From a checkpoint of a small contrastive audio-text model.
Model: log mel input, encoder arch vit, encoder activation squared_relu, encoder moe top_k, encoder num experts 8, encoder patch size [16, 8], encoder width 192, text encoder width 192, text encoder layers 12, text encoder norm layernorm, text encoder activation gelu.
Rows from block 6 of the audio encoder, named by matrix and row number. Rows with one number belong to one neuron. Each number is 500 + 50 x the weight over its row's rms, rounded and kept within 0 to 999. All counts start at 0. Numbers have three digits each. After the name is the row's rms in percent of the matrix's.
# fc1: MLP up (encoder.blocks.6.mlp.fc1.weight, 768x192), inputs 0-95
# fc2: MLP down (encoder.blocks.6.mlp.fc2.weight, 192x768, transposed), outputs 0-95
fc1.365 095:393437480551510554377516392439497473504534577530465470502546487523560514493502405586505453564483469471445520498580446465482504482516545492535499608526478602419443476471489488545471524392544458472453553510568435402608484478521486467445474445505468399513510440430535529437615453487455395580
fc2.365 105:511473519507453413560555590439524507468542518507469477497582535328476550436439528492517571465516379515504519503468528519467499415472533531545468432437542450559507561448541472465520522501494500589556521534579574476423517420497493486436445590569501580506415538374462466462488539509463549577
fc1.366 051:470483340527441497561536513448482470497489419475597545519422420507558544465480510532461546535479462452468562595461467454463532495552490537434517532532535458420453532562542511537456506449566526519524561498331527496452479544495504548508494488465499384554567461510498539391472447542499463451
fc2.366 046:481489483534501439447524438558484514597429478557577496508537551542477555464471501519440517533533523598498437484524425446478459554526506472533471483392549529395438484384435442436620539528576506557515605512604488498484414508471450560543533592432507533542469492515551501494481495459426511480
fc1.367 145:589523493477551422543594540532554495565515598587513505484513510465457473489529526410461598558537597482643443480522548485461476491472503464472534455537516439544490455454531499464407471427499469441524523409483527520537630519458494471509504385469487476428492506477419539583471605571489469449
fc2.367 149:505506490523430439518493426543541533444483562606461486509386482496528428493452478422436537438599502483529524507478498473555450485483469576482392599612505461450538446503488501594512441462510561410419480538383543552431547571501574480565419487510436530493606497581565517444504499503525476386
fc1.368 095:467553497434550466516490594546476495561414592523439490472460541504530488530381566532517470581469445591438421446394512513463535611449558560578548436472490467558415505514511550414550492596504474572389480521472477513419538495469611447394511444512559559546485578489530417517451563477497498502
fc2.368 101:438391565382507498522484516484463562453461478515370484585500486463493456442472469490475489433392471479461546500582452464485553513527462507496502565551482575513502452548492571528484481471564471545477498522521441486561420498562452540522505475535479503504485543438519493437534511502470528528
fc1.369 123:473521546550453583554507499475507475521506550456491443540504544485504565461519421545450550548531455494589464516565475459500466502521493501470511476614517417467465538575527486504461513595574374524511413571542553484571540464487553435516498439442481502430519574543435585580398596529522426517
fc2.369 119:509573562474502511496458621572463512553514466542506501463549471554530578566536469567435471424534561528511449421468390470461522510516553497530468574544489588400543463501401410543497415471561571437521537477617491471510441527543467439470454503503522535518493526468546448478508458473423561567
fc1.370 124:478496443559521460523532605522421474536463466533461506515609564518487522536505487449508475466546486491415487465457517438493463500569482577450516541529484586483528385429550509495365517494491547514519562460498529509494515499532430480592509526470462497421462528395531570466513471429598483463
fc2.370 119:499553456375487499458482495518450436469437530497511528528473538518481471432645452568487459498533529486518418608470488547570562542483541536447561561469526439494476474534417490566499466494507576496495481503460394514382501566449511544515540416512543521522448461564530595444479475497556466614
fc1.371 113:489578502423458455410515402444458474540516462493447457517434500587449493474483493569507533549448501472393485546535481538581543475535523458575467532515485560461415469555572580522462552573500561489550514526410500488612425515538464429453540548555597528517536494518572545450507444525566538532
fc2.371 120:472475449520470490445500385555511491485520518617493423499474446428552582484454494558533514462522475447646339431399490511564447477488433551570507490433549482522563496492434497479550454507500543481474567441483576462498567506554568470431511494498468471461489501506529504486472534482451574509
fc1.372 106:490501586513579482443537562502510517444541577474483514377521466459422451425519451414545535484511567452467467567583412491512527508488561553514453435512486445498472453497516444481483501514459551450488462435404479469477434610461428522507527588508483491446583463525454509531504596594583529437
fc2.372 108:458444421503481472536504460498529563455520520513568516539510532436528508513464460498519458499559494426458519541543588473493453544454527537494534514567497473524456440455535504580545489470555493430497432591440512511463494505501577440557535457560537504524478530547428585506541584537451371543
fc1.373 078:564488487436437427496622534603492518502465495442514445588571515508500513373542449477517475575538548515481491579548559386549509558492455459462496521535528505562375503509457479442455492495400511387509496470480523523475542503463562534497383451417554560486512538507469401488571486550525520542
fc2.373 069:493497577502496515512511511457497446536507491553414619550575540471492475402547452465436591497585541500479601482435438509493536522511577572480511460499450467517460576529517549523536440503475491458579524507549411526397462482531590545478490522501462463473560498465541496577451500494409404453
fc1.374 125:415461430421464473485568468517453486498543474480462524516556518512459446523415525559395481537492530514612626529521519514484501463511523454557491509514533503436554449544513529494444449497447525463536506466459512479505548381559565565548560522510450479524521549517420468507531579595433455465
fc2.374 131:563504466471470507498518404507504496558482572560450416545529485569555513484525573571496534431502490473437505558433550501454497495489480427479505508616473470554647451525549498544500458522523559506545543500440477467513411505551528487547552456530517459510452553494508521603389469490503373488
fc1.375 096:488445580483509445477513512395502536456525444459519475580493464505475421552589476544480475553445444464446489588387461429454445523473431576483506531518491491517426506497592557569499424562587590441484545392517481513495537547563486494475523575521514544524487428549507557538447561360508536501
fc2.375 101:544566555464457593519494455420515492545518523478496514460468456420401456442557492604473571520527463371604495519513513539443461468549576518512455527480500532497474506549415511447551414526517459497435536561434495527521520474529468484530456491446391497458478578487586479507458469631562415443
fc1.376 075:499515456446462431504504548488476533547545444481505504589585438459461475528429522570486575506567534557503568422381499502437523512605446510481515461519488522512442412526510505512498450505543481534435572493499678477515534446452432509535493376546531568565566517522522545521540407400575526507
fc2.376 075:446447551552484564463502413492465479527533495505637485518478475502527358465481559493548444519540555506493462542563469496503541491490619546523548503530524542490489605478437438466432606470521519418456506489568513469445544516557403414590543525491539505527507517485448546607500512626450555465
fc1.377 060:450570580549555474555495471554577520455516509450519551611562525541529510502600442527483486498590415503477633543540487549464572470449473490459461596481541485457367437464559454422545484405465512481571516582502481383494436543499548599484485602498572449429576479470493469557507435458505511499
fc2.377 058:480553457430435502528474520522524547477432398607594537520459580414437514544501593516489555548450533526536501500414494389386525557540493431547512520514469535504541519436505501436527529403521582529555472512460516470483511494466402562542553452457470547451546452443390520479372452492452423485
fc1.378 081:580555447543472537460562493590465522509515490501497422409495533489539543437392474484485475526471634489508492500558458616521518477559474520479411541475513425497433496549554464455497557534507430414515515530443536487553488459506506522480489506535477560453465494480574408470557500470537420529
fc2.378 090:410524499430523438477573522451412450559481441483533521493502518407469426517491557469535524428479396523479527443543571509511425449525546562643522467424505505491548491508480432549500511489471398485563547609546465435563489501522493570478520408492424494571500444515482581532541535497474595524
fc1.379 106:435472594487562461433510505498425476502511556555641478427570595496514477526468434511490436431405497503507464604511550584463518507499553471450521496458468407623511497512485574584468469483526439429460483514525512456474499456574551478493458524561521490482525446517405433586505538532535480447
fc2.379 116:599516466567500493445499561597561464602485529440441559546567511595569485593509400535532499484515467484432431432398529555477557481491479376598459486526492520609517506491511573577509424506519486530498460617519426532556544483534507394424481479508402463583409467543442540518467412471538468520
fc1.380 126:498496453508519547575528422506553396487373450397464540572524427532470499508556514588497573505526531505537534496500406502508557578549542559463503493460520522499498530548492463477503535520510499494492498508483499579498561505605454517470533518567541362490534518448543423538395502485502501481
fc2.380 134:417455504416494460438505575417443463449468524530516555452445504522541422470527480403510484507563524609581525560473523508497503529530462532481479494464434521564604611494489556492513503572567417452560455505443474440564473461469529507518496472488521550506455473505473551447411418425552551437
fc1.381 067:535540503487445449484498562455488459593577528542530435586486541486504493514511485474494460430514563477467497564462507506494363465564545502654498502558465554478532515423474480469541472491482459496484534639598518545516492552529463461452545454480469495583554546493495501516456452585443503453
fc2.381 066:468525493528483583445455547414438511488461483516493534521509549568383455557446466552464590450553464438499494562474579471497522627587466458501492446432450414503489545568471389603513529487417459522482563562449507553488492387477582482434544557522452549515507513473507448565447529524483443426
fc1.382 162:536526477433425530546602474462451516530515483459441457474483365439534545426426559333517538592489494465567550522513627440436446560505538521527516557490497517529430498494467539443544473524520542479410491492445435519528533393427568492443546612463546422471520594473504457499512516582451536465
fc2.382 155:434479473501465502568491432595422495466467562524543524572588504501476594434437488594456464458534547495572547457507421446533517393583561515466459477452577511479477602479482544511503569519575500513473481441496481526494498533518434425470464454454569475460572537555515510552614470466441551395
fc1.383 100:509566550519498442494556527435467524498551542497515543511424672466460518534506557550462575442398422456475490566457397477583485499523499605526585456524524562496453482454577479509504595468493495506522462507465502416495531494494484511475458499511643513517540558468533468532474526561521510478
fc2.383 104:520464542430451510442605446445437485473543479436518545522485498577591556411553485469463529390486599478603498452496458449543521531506504398517420501445486524525456476425480528463523524515549505442502488553490433473436467541461412499550580501540532477356578457566520502481525429519474495495
fc1.384 108:480519438428524528455526580531471374513485550545530476504395500445545469458490460500598565518532535481441560480523459519450429390447568536517490462546485568490469516480539422502489432520562496511452525507495485535559526448508525454555502449436535389522552518543470545571409514512540497491
fc2.384 114:540469452583490521491441497525412434461495488596475451556497527443466532506502429536496516375580399481646537466607510557552459553511499543431606601510512560468475433511547474502528544520472416498532462565435544482558520539486523573495479557415441483403473559495508529501480559485557445590
fc1.385 090:390564453421524483432469577478567485475455528533470357472582478546488426502527436439452498564552507477482550477510528514481533471518462545547385521507570473517564476425501445470445482514420441588484486540531504464506496548548488413491520513429513487508410498442421588582440482576483454509
fc2.385 099:497563473556484484514497598431406460506466519541522579491534488485512519526480463543443525491501435473509561441489501534443421633520479497495510487497572572409511423495483532530574560463491429509605450517535555414565405541543425562597488507508412521484513431494575357466465526557487510516
fc1.386 054:581510478490458534561642556418508496465419465487415552385536395507488484503572472575554489518597519577456531547508502541542475577490497545577532565515484510498521541467517498471492527549552455547529441441420494408495541521454524425451427525546511458500519588590487540483471406449492491536
fc2.386 051:492579426535463335444451526528486489491495512413525508549527521415431548464469503481498514475466532540512488460502557519554548468525468544494464449517539562468499549487498503446455485574623537389514466527501499500550507572522407511579458547524547500524470502514451453496458627412489462384
fc1.387 092:479427559596560435533539442512480422552462413527472410468428465566489507438526511534462525531545477497480539503463537466588538505484588474520438508424521475476524487569473467606463506481471592538401458466602511513479432527548411493442568489553580589454458414401511436525528475492569464520
fc2.387 086:517587525444483524520524552415533478451522506466513520537397473504452442526447421500525440495520492549541418469481467450552535437522441458453481507530503487453503535435511490491414529560473490616528532474439525540485517524448526482494573446398395579494471519488551486408517648565569459534
fc1.388 109:461455517555544536485533486491436489498438446485427496521449531497476552532540551499577526469502526427435596430607494451580439533387464480504293515477530550530524437576461570508501503499461477478463508493540497523505541528479622445516476485474445486499480504401462472472524558488463522573
fc2.388 104:477394461479535497599457552437436543592482516476590549493606573547555516486507479446517530519490485494519448480536473557452533524502542376552402507569489507577430552483481495485566481478486565485526440515557509463608448579452494457429408527473541503429443532481512354514493491492449523502
fc1.389 086:502477502452515507498456468442525452555431454561499554516509470527443444541547499570484549382499523555477517386545383427522468553554510529440529506469532551541480518527536518530539400509489540488494514449554552445382523516497453668544452489480555479512478498567452447544489475592420511484
fc2.389 079:496508490537491459493481519516473486379508527530501495519507498513449481484480511435447570543544527512473434497533591497533555460488447509486555505514474526445495492557492540516456575544459495416497550450453456571546467464479535499494506553427369395365503498428475481549576511525586433559
fc1.390 080:542486497499503444489574475560568465515558506552450460508478547475551497487474467450461525512475547481461532510522449427494489446514559517510475538568467502442604506455563463564462494463465509470515496508464496526495466451554619407509524531424530446400480534489407479484508479477561562476
fc2.390 084:513511471557602466497474429508480507469552524620508550577440498448440522561531469497506464503537500536527486453470561539396493538486547470470427563499499505535514467587479485470498532508528489626493501514568515448494563491515518510520508446553488503510469509495496441431447537555531585443
fc1.391 100:459458471470497545448424573510568482561556618455474425502504438470555481556579469510502538516535469536497572567467562567380554509511563471488459596517476497460470588447476456457535474413458470469475430492534510461475398459541474576591561485560579527499558447460366388553530479479459387550
fc2.391 098:511572506522545583528457537530413537532488585514479578519576474523563457495440486483508475563459566480397453510486561533527558462568518560528432510516455502431504512562485423390436564566527498590453438454444514519452493464536526495530490550478553529578534441533534538508529536532524379596
fc1.392 108:490452433563455542485524405530542434436482574457477481544553495477386504531497403580434529534461466503639458503484516470450469548500416508515517496330456479529463430461515549510562534589607475512626435449499450504493593550506592522537534428597485490436546432477515488480506513501497578478
fc2.392 116:576530466452540456500501425457475480516561445496518496474500459525515543593480497316453500462524496489430486486584428520443530519428559500514455433499430544454508477478428510437412499493388516488542505505572428537348467484522513521498492537505462547492614494554444548518524591500526481546
fc1.393 049:544484582521405382529590523542494464497436494525484513557428474483517473472460540554447570478588505516508479504511532468556511510561536522515555501493522561407482523523517562569373528571479397534331491503536471484506465473495505463407547465549476482481427472433414542502502497476568442555
fc2.393 047:483533567421491575479449483516499501546556404461481531531521477463405470420386482559495575549529542528511474529440544490441501328455441461515479474555468504527546541527443508547498503519368450522424457578517535529559500598539452461469545449533504543556566553520525533474508529455544467490
fc1.394 059:452585567457481502428566499480478509474513518464497509563430516520450435458344590435562470533431524543508546480532422536554468432494429485512473460409448474440541491550486448492436488544605508539419537500505467456503578498524469494421495538401537491550574565432493581541564502660491580461
fc2.394 058:499514467549614521499380547531492491501525452519448491547459557504477562553521562575563540466492456417538534529487470505581465534435601471569530504491546567480485491472435455526509460528419419473441463578424450444513418507469465439520468465553465427478480468429559561520535568557462451543
fc1.395 108:538554595531476443531522553569541491513459553513527447493540500511409541485470560523434463515560423490548416497530382470496469449432432567392489531514525579508417503496529497440513624513482428404581444494479532560554593467474530504475550510424488469487453457528433492535426553544498532503
fc2.395 099:425500445510592523484570401510530525455551476430584522565470564505485476525572457556605425536513475549556540406448426445503443602496507497543532547489588419465502443538520510538524465543524538509475512607556558502461437511520456377472459551513452514501420496431434480471471500515444541592
fc1.396 119:505521522604535540468443536486505454490516432471538441486505556589478539504535405582528509598490447466471523563494563426462433498542459475453563428512517509578506522413469499546525435398507529509547460399475496535525493472510578509517427468522467491476500556502550526514554449550459474469
fc2.396 117:494459490506508457391484482461565507472501510506468554580448498486464474469526389617510547457479450438512564429414499507415412495475510507512528403458619465415409562546506487517457561475464471554533519531541526448487522569504512510504489600455506502415461453557529509468530474515520486607
fc1.397 054:534456582549457523474547524469399510513407467501506418498530472537537522482556452500595489456447605473514516569438486465464517509524457414547585469388547453476514422533523581432452493523478545462459534555483461493577503490549448561498539620568496496508482464438574552543400548514499479498
fc2.397 052:588488497487650412566503474506508486572459508508496589488436558592473476477441481509442481481464411571508507550497544456424488492460547423533500519475474438466414485494520537485453578473458434479536449493500574549495428490565494511494470450428467502541475563402447500441528492442500464581
fc1.398 064:550530449502566577456524553608484519446476442411503458540492448509519480339417459558549479505487503622505604473453497489499537480503504590487445501530480618466465470449522580459524532574515466483544539472548520455486524553532590561513405475434427432525490459572544485420501406587529490506
fc2.398 064:541533537497543579553545446546527452443534546433520513534483628400542380486481586561475497493498476522529485433434447596438539562542517546511420588448532527569485481460520540541438428523442557602508525556521597481512589495465447454478464507496481529484454519490520537513472429619475466497
fc1.399 080:502441492512459398513497532538460514450478643514469540571466470439517504409344503467485469480535431574647456502563504473493485379481532558487533526497507484527527543492613454537452627564471391448517484503496526504545540433464459435523496501491505429454512531515418487464542506533507517548
fc2.399 071:453480539437473500450529397556521543506572465482535376522507502503431477550512441561400465442517474501513503491415605542403443520536419510514417482481502523486503410523383458492516420493453454542520490448569432452455562421496481509569585466508516497341538470546524489472506516528550579486
fc1.400 121:497453509514459452576547536520501458534587540510447479555563507436592524528463491493500472449533467481490452471577443527493545513428493541459567562472450568334595520538465426498478587587522466514455450458519481529543548618484531485429389513479509477499432540474487468459564534405563397510
fc2.400 124:457514454547499490565444454533456507458556488574514583547484391435442519531518513472474485495509629548531504483434594505504480458522525461459481476508496544396407510537481526481408536473600487565488432420459421500564603547481413428549542412492483540459605569509525508482493483486533537521
fc1.401 139:558429565499420429519512447466455523559444464475552508535535442513527488542525494483438454532449534518361576501496529527489439502498462562430505541516447531500497588412542486442489514461568502466453483534429535450472483433535508495481433603487521571438427517467549520514432479552400466502
fc2.401 135:518448502536509540500494421517406472483550546544343505463506427539444555634535495551554437489551493579470486449481470488504510541516585575486492470501477473463558462477464485453588539518513431519517463539529509566396523490565461492527529463531448446450450484511403614538461441500559544455
fc1.402 074:547475439527553528507532533567419458506444602530556482495530437596516514491532343490540524552538520433449470547480504554477489477600582613469433490468528511443428486470459435498562451418498537491462461544487454500489513461547553461600422517416554448463589496550478451442542541468436471552
fc2.402 065:485524525507506524513513491470454498593538593521370480467446445509459564474609506528533486497508553534511483483551451458598549508348578572413456528471474489503502508522544522553478439452482519471486518497533465551539514519445481504535493476534515414506475526468472541458483495447450447522
fc1.403 157:552509545491515404463475606539451490514596484484466565548503489517406419556472476417543593477496519470537508514560431506465497433478546599505503480456483532525478581463510457563444508455461564467520484467481459483395566526584609482436588513561436394530545448444546442452528482459487591444
fc2.403 149:489426485544434490568465466492422412466423572523506562486521421471533553575378550528516517488534492533459562438468508528486551464540491566533526493467502430410484424527511513515464510449522613451559493455461528534622592586531477446477563506552573517484509526441559459497484542530448427539
fc1.404 079:395544578490498558511444423517462402420515513541553472574517520493555478501481491500549539507481538604450453496428448504491506539443504556470496572503567428480491597492558522490490506405552473477508471436542561520597429455524476547472469525505422549617464491516476500548435469493484421436
fc2.404 078:503472499529608551465524559549509470502549495547593476544487555550451521597482474367487536482411565461432509562505456423509511574580545522516461646532454468508485483495424585479445478424468558546477543438535492547416432521464388507547388534526532475471498516459486493478517486531476464373
fc1.405 125:557485379510561367460501385444522486526447605488489465471533533499535469519464427569491476586491435556432533433464560544550526497541574411589469567525639521499531515561548465550523504512589446512538524545447394477592513582419504482514454541511448506491507469446529462474540436497441495507
fc2.405 109:495526460465386516605459546461459516453396470354467518455493564544539528541490523513537527518550548558491424486520526492432484473497568510609497478475529498478551530464520523586540481514488536529487546434415540420441500529455400533532428416539431533453488485454522579443514564389463464372
fc1.406 124:505590559607466540450548519494501437408360478529408460531484595549510496563455518478474556496512527443406460518551580435572567454486495521516451508490500517503505520482461420579455527437468497476555480531522604547542501555464518422504422486491544582428531548447460528513463586480385506461
fc2.406 126:519415463484529560479573501378584500503468528478545465460458576495547466551474564468482534468585533449474584526516509470472600481522548439436545523442512487516600458505495563564521528522410510388415528524473442452516541469556495531513484425452447444514557543547538380519503488527435485454
fc1.407 085:412519410541484462587527603537546532550418418593582515460598461529460497456464425507460563568383451457467447492464490563550523468517537576517503500474462521423449468505470468473614482513531511468507587577463561444432508403496481517565593420482536417415519491445507374596471444585478512495
fc2.407 075:446564390514441526477449469464468443506540409486581523461523616541437535585500502491491559500493435516546472387590536464579566524479484422524470452507492643516493510611542513519491531554550485454526508403447487642427423588539521452481523528442478472477459457539565557532507523559502497526
fc1.408 051:535506528467476433493442461502455435482488437546527512508481543373517569381472460452546527425509410542527439532550390469484525526464443502428468531550539717469441539524479478557543613439559459428509351486518502519506536589486540532571545444545512484481447456484479474516520528513535469508
fc2.408 045:498469471568460451524487451502509491465472433512475495465444531500497506424464507430394457534466539569491678558505541470483540409551406427462514563480456485541478618503557478498497447516500500476440527396627526510512588553557432446535465476545554526451524501550564555480508521475407474508
fc1.409 130:576606565489517478413548402495540502565494530515443516357499601462497381536481567446456420484453396571511476604501497500528484487449489496498465438501501463509496490491569473530476497434565492516536479511529430537463452486572491478499585498513437532491537563460472515460564506495529625502
fc2.409 131:502536491480498503520500428520529582555458578532559435502496525583409502442540522487564538386452507549451508470494466446462564375511483413591495441490531494515518514512581580472513505455490478440496463387556553487447605519482567504488478519563411534599549426520447415577515327441526564565
fc1.410 055:571502476457524460475507517601491564622459491528471508486530465513500556456551498452393500411506508480400473435429379571504482574381492496496469531521446579452483478413475477570567467583477524502509466520454567480410580427425491437515439435455402524492460436565515514436460458532551552518
fc2.410 051:640526492438493572499487449493455358465490525495526518492497524512440518538491523472553483524454548570533316442539555559450547532479590523566501495451448524512539465537567441512505464534438458505515436524436495424502416520529492489497472441417497573476453452481519494589484487448513516539
fc1.411 146:523523455482455434502555539492565500528576532493497461542466502488535537507480513580493461445460383419506575503502412524559456470458508472556475596525405485435523505501600427500482571485506468487420503571446519441473410458413453487535532610537434489365535399526590507479532542561403434561
fc2.411 153:521507524542513448640511504521550503582447472539488456526378572463464506517462408455506568467425515528516462496445575535451511500437527416512516546490528426421445489535492528486608580493523511473484528453510545452424505500484516552445499538411430478536471443437524574485570469500527463563
fc1.412 073:514528555459454561495437508543433411475467439604512589585517440535563454523533417532426530452418464545529488471463520546549539519486465492455501567577619420408569485539478516568486545455573398530486585524580497430571540593476538496462446545404396569486552586566485473527470609507512592432
fc2.412 078:430468562512438488481425576469454581531504532492489461473548502529561457566509593618494483581443519424411513529498505511441475495387472540513487564483483506536476461567482485551490551581415522545494514569464469545501512506474518539535507501495441457561436506533532457486374450546488379469
fc1.413 122:549495443547446457478533544480464551572470427538510489524490450409499540511556506510510511504516477545408449517412480518504484466538543453585490574536520535510462558573548437515494460525479401561438403532426474471555512489519511452570508471420538489639441498493497558543438545519523536447
fc2.413 123:464532419516587499441542492472463540460474425471472488548505546506511525448480371412538553539548461425482462529434549488426640480489549522489547519529541567569572487595449509492578482475486458440498542530534521403527454515537511494520486507496491469536474574509524578488580523469546524519
fc1.414 116:445540415490467449439571469558564492494368464559543554487561416425505509475569471507451472542483513590508432479517529441486574593560549510488507516446492436442467443547513539527470444527586395428532554468483518507489475472489516485472534491514554604505573523486480602525417549461418416488
fc2.414 116:487519489513568505402508550610475593528465463479471390497477490530558536529520515480511578380485466526479512481469530363437555419426541477545426446555459460458607416445510648473434461482465452453480520500479452552507571492502435557466525502509466475511486533406528450486471549567494476415
fc1.415 076:424464562558586540469502462558582445404532447530463556440570481483433527505461461474509507467530548482474552484497413522490613549550536424469561477540587576584561490490422454426469413462514571553443541442463441567461544431450529516475501495526571523449534564470404502502473477505599468498
fc2.415 093:514591519540458542481522556443487439455570506533544477450410474399450425477503479513535494510512530533481420557507495512487571598529561542532438408518550438515414571549427429540507580445490508486533475553508487452429556539578558550450572497535504516528532566417460483391489571492463568534
fc1.416 076:478500475416552585485504503504436587517515413410500531530533479546423498566554533516537530520486436417480469496518548436492495532545412546508465539497484519476520386490538586438548428529590496546505532401470519495565539470526533592499399568507493466456420547393525400472486381450501510551
fc2.416 078:537502547515545500492523483493502445453458501507595522569439512511518563401471478501520447610538513454580422472549520481432450548435579510544441590469510462519508508490428391521434526511468503517515472471582527545466486367539446393498436474551508538426448548462558488517511478513560514552
fc1.417 089:496554539507558505382402480586544492537501488543510449516526459461463550506544420469435518453433574572499472540469510463575500476515452399602466493515460497464477541463517484550442578436551486537539416519543476448547581484555453512482511489461474529570526483519491477582543579463503568453
fc2.417 091:520489443436505497550567464550447503562505483545515506528546589587502500487461477548571540406499537521489475509469408433488562526543506476573532478468506443479566520563471661479470473510599515540392585491518469506570506521558444518558557504533441549483570534458528421551477343394562499575
fc1.418 062:414462557495574573463503567440445505475520613515503464533466443527378564513497498430447488556418493501430542500571364539604459505471484456509461638517503479543502506414473613580463542453522603492460462425548542547472426485592483413595567576383567468474521475458500528529556460406507531492
fc2.418 049:545478489570450508474484485435481444447420509457490613590462479515542559580511488420547372491568580485473466499473498477473434495521549426551495435486428425547511538590467533442450553540465495471461476578540538497540464431548534454453534499396414539506512415432479573580586496409561484472
fc1.419 061:494483486490581526532550598468534590451408525561503546483533421555495500399512564485468451512459521514637627527525453469530450399455465551539527491474403485532521467442431562495397433515618517482451501499562515501530532556615569548539490571529395464503471510414547420497591477513587548511
fc2.419 071:506482508516566431478458587421484502522506464436466589555501567493464458560525520478497464512507506528553494529567459516482524614543432515550526479459566498503396509498487537500497525490506426497520472369593518533582499464549568438511445522439455537428489517465481577500439511371520482496
fc1.420 139:372478473485459408499466457450492547536498574575453484466468459551556596570457462541437461548447490475463435535646495453467443564536497471572432551518430502512543592470569479506535585474518556508533541536464492556506546477520561432479420584584550555535482447499455463446529403543459511505
fc2.420 149:444496508497486548567428537601369468420482416563467479503459472504476501559537430528512467521389447538602526472602484472546537541465516593453585516528511558479481507617572494542555498674449476499553450536532439495388549533434508411554529485502486484528450489495529448519540481502540423473
fc1.421 098:562484473576479496505602549469545429520450447441529492571520469513475464528521522486569508465509452499424587508535508437523491518488502560429597526528491473590480521491561542526477576531568505528569505463432464442482465564387556564624560470438400470478517489529418489510424410374514499515
fc2.421 103:528559501513481517466419501542554531558495584590501532490464511464455500520632508482458495404436473604542437478489553472447533469460509469530604475563643471547477592501455478526499420480508688510386519448461586506434479532490569440517551427554525477413450541458435530494491513439481464466
fc1.422 079:589567578409553524556473594538410436498403436490468483560567473521543499461538550476505547484525488527620483525494501466560421518502489411541467444440592460485482491523499534494421547506557495536389473481450528499535492476372496514527544591528568502424493534508487503553403551518442433485
fc2.422 078:532451371534634462530475442396481458570454508516559461452500463557502453577478422469551495513475533479527493542543407465462508472586427429482550394434512479477470455450547563441549480498449512520487519490537449569495470529512457495505398455500504480416490501566498450506465490538553513529
fc1.423 138:487537374547576419527411537455527411531423468509418437408526467506543504453459429477465588498473450490480580472489581565547503437565514521418511440477591527495545528480456527559531510553538443533507472528527484490548412543422552507547436481513537582508492528433544510459522406513508580449
fc2.423 115:573462475570503569508422618408435455431490515478513508512486390538601491515565480446572564464528508515524577580413506458366443439526513504518543467493470449509519516521517474556520506535472501524629500532415494515424485507505469522521419484489455565505507515526459502399511570453420456450
fc1.424 071:507476530466479536502509546561589478518449505472582489460501455485513459407482498547518445481485445499528261489586508615543424576541497584469435446433473372468455578442400498418564505449585505522514437494511548546501522462512481571524523429486492556528517527571585444497544536483488476504
fc2.424 068:581487407573585454470495521531470497459484475457428416541368482529461498505475506434500488554505523455510421558577533584558484513473554475578527498489501514398569494554576514501430527516499526501527479405525526509434486470477511504485439502453518544577393516532439515556571469587518444536
fc1.425 070:448455514602461488476386555517567526498526428558464555491511446460484482542489476549475466541578477515582523609508508554456493509535466596560438429484473474493466475486547464583506483519493600550445460477507508557479491490508497479586468493469515512581614583402497450573527420555595529438
fc2.425 066:501515427372481476511563602528494433430449544475553521445459403508452460517518525539533475473487417540521502406483481491497449462532422514411440513497629555542510468453539492566554488542554486465468484444410550490451617585528495488472501583492424580423502478520618472399544489549428561543
fc1.426 104:480575473539472445558463465543428392440569407467514463512489481591490448513494510554537495495492498592485525565517513423507408441442483506462484507497513484556377461497514586547517514423537504515509427536387607530563479411374564556517502418518584496519474451489471566541488545482500453504
fc2.426 102:446585509509505501476489429430565595453550490531555498530410437473488539474504480430496413500482474565504539524426483525576472517485459506447356561522417458527430522506512431555481431558507488463493483458554522489547517485444578482434540517461490457415602426518591496437526476554447513461
fc1.427 094:458499453520559475430427424509485551550481480517529458474503565531473410511493555526551528520545455482499398463438492491494426561420479400548561592458592517492561482436504555505506473572618511531489469497433432433523465549464505471523471471370540531485554589408469396519587472486587479515
fc2.427 093:519512494501441495499508536491558498439505511444490465492480463481574504470490496461535487557569419445464407519519571508460474547449457487499589619451501453497459451550517508579454482578598478416507455529520539572460496553389554523469525563509484419509462490543478467487539490494393570555
fc1.428 088:526572633443402474531543447476543533502551527472456524487524447463596572453457481478528554473515406469518455531522412528460521557467543554453483448561552585505517426442517472480614569435510492521484525485490525544587533487509490425449502468438533531450555457473510405547468439532482393469
fc2.428 101:526473453527446477520494514405468529509529530541485399541431548563518585433516459549462508630475531372483494422432466582475476538538434506518598469571506581638556536447475530527400545398529488513577464495490533464504472547482529510434473486633460557526516470425540535562525500532484564519
fc1.429 059:505551542444494510423433539586446525526479466502503546430530566611411432513507479526493475453472506502532477548519545607488507489406544498549429541443498582507513482496532471461441520529467455491365395484508540554474532483447498619581507466537445452409432492402468455512615588626444533452
fc2.429 054:514419429453409456511472464503359442488438577425535609558570487548471476522510471422503447442521523506392458479463472493520505603414527429570542445528522451496501550536499528494523568501469470465532523569474455459479418514436548504487454484600489564425539516411497537619519473453597503532
fc1.430 079:415485493504595406389450414509692465516583523427532538539474527533551578543548489494560499415563502486506483470508538465488541498535556498600491511466546466445551474468576438493424543493508531512491487440506480532471419552560512530520466577495460514462558520476485425549457482631524490574
fc2.430 080:504535533444480594522557468538441500502504518493586522436532537466455486576350544399436515533577526589485657513465501500545598487544402506487516549528524397464477542538591435434521441509525507554443538543443457557466563525505521509515503534486472551460482449376418455541491516427500461470
fc1.431 061:448491529533525532534525505507510470440430533496482535483474501515522436507483524497489552484515537441509486500411598426583584362437513458497553518597491483461537571506474482519478506498563485606454407544479561540448520438499554466523328546452528489473645497527423580527599507534614469542
fc2.431 057:421533505468522535577536475502532535437659578538479339540468477479461537444488490522518440463513440406509554516491435481495445506533610520607452447646608509483439625524555435461419502373506514469496561540508483532460463485513547525527503458451512539507533530548492514488457573499455480499
fc1.432 092:505499490475482487492531547464480361418457370531443552550526620538525437527433492574492443503443494479484517500558624503427422480538475375521471462471510500446417530546549563442505501542577523556469524513484454447548488439509499486508405572471519462435491532579538559522510600557459458542
fc2.432 091:560512424409472494575574464459498523490453516453554535501354464504495556506393501501577552564450486524588414589496482413477484540468593542481522600583514453468439463515483528479538462450587526452552523442468521577454513519558495500585517516534409485460500570494589454506406565418416543458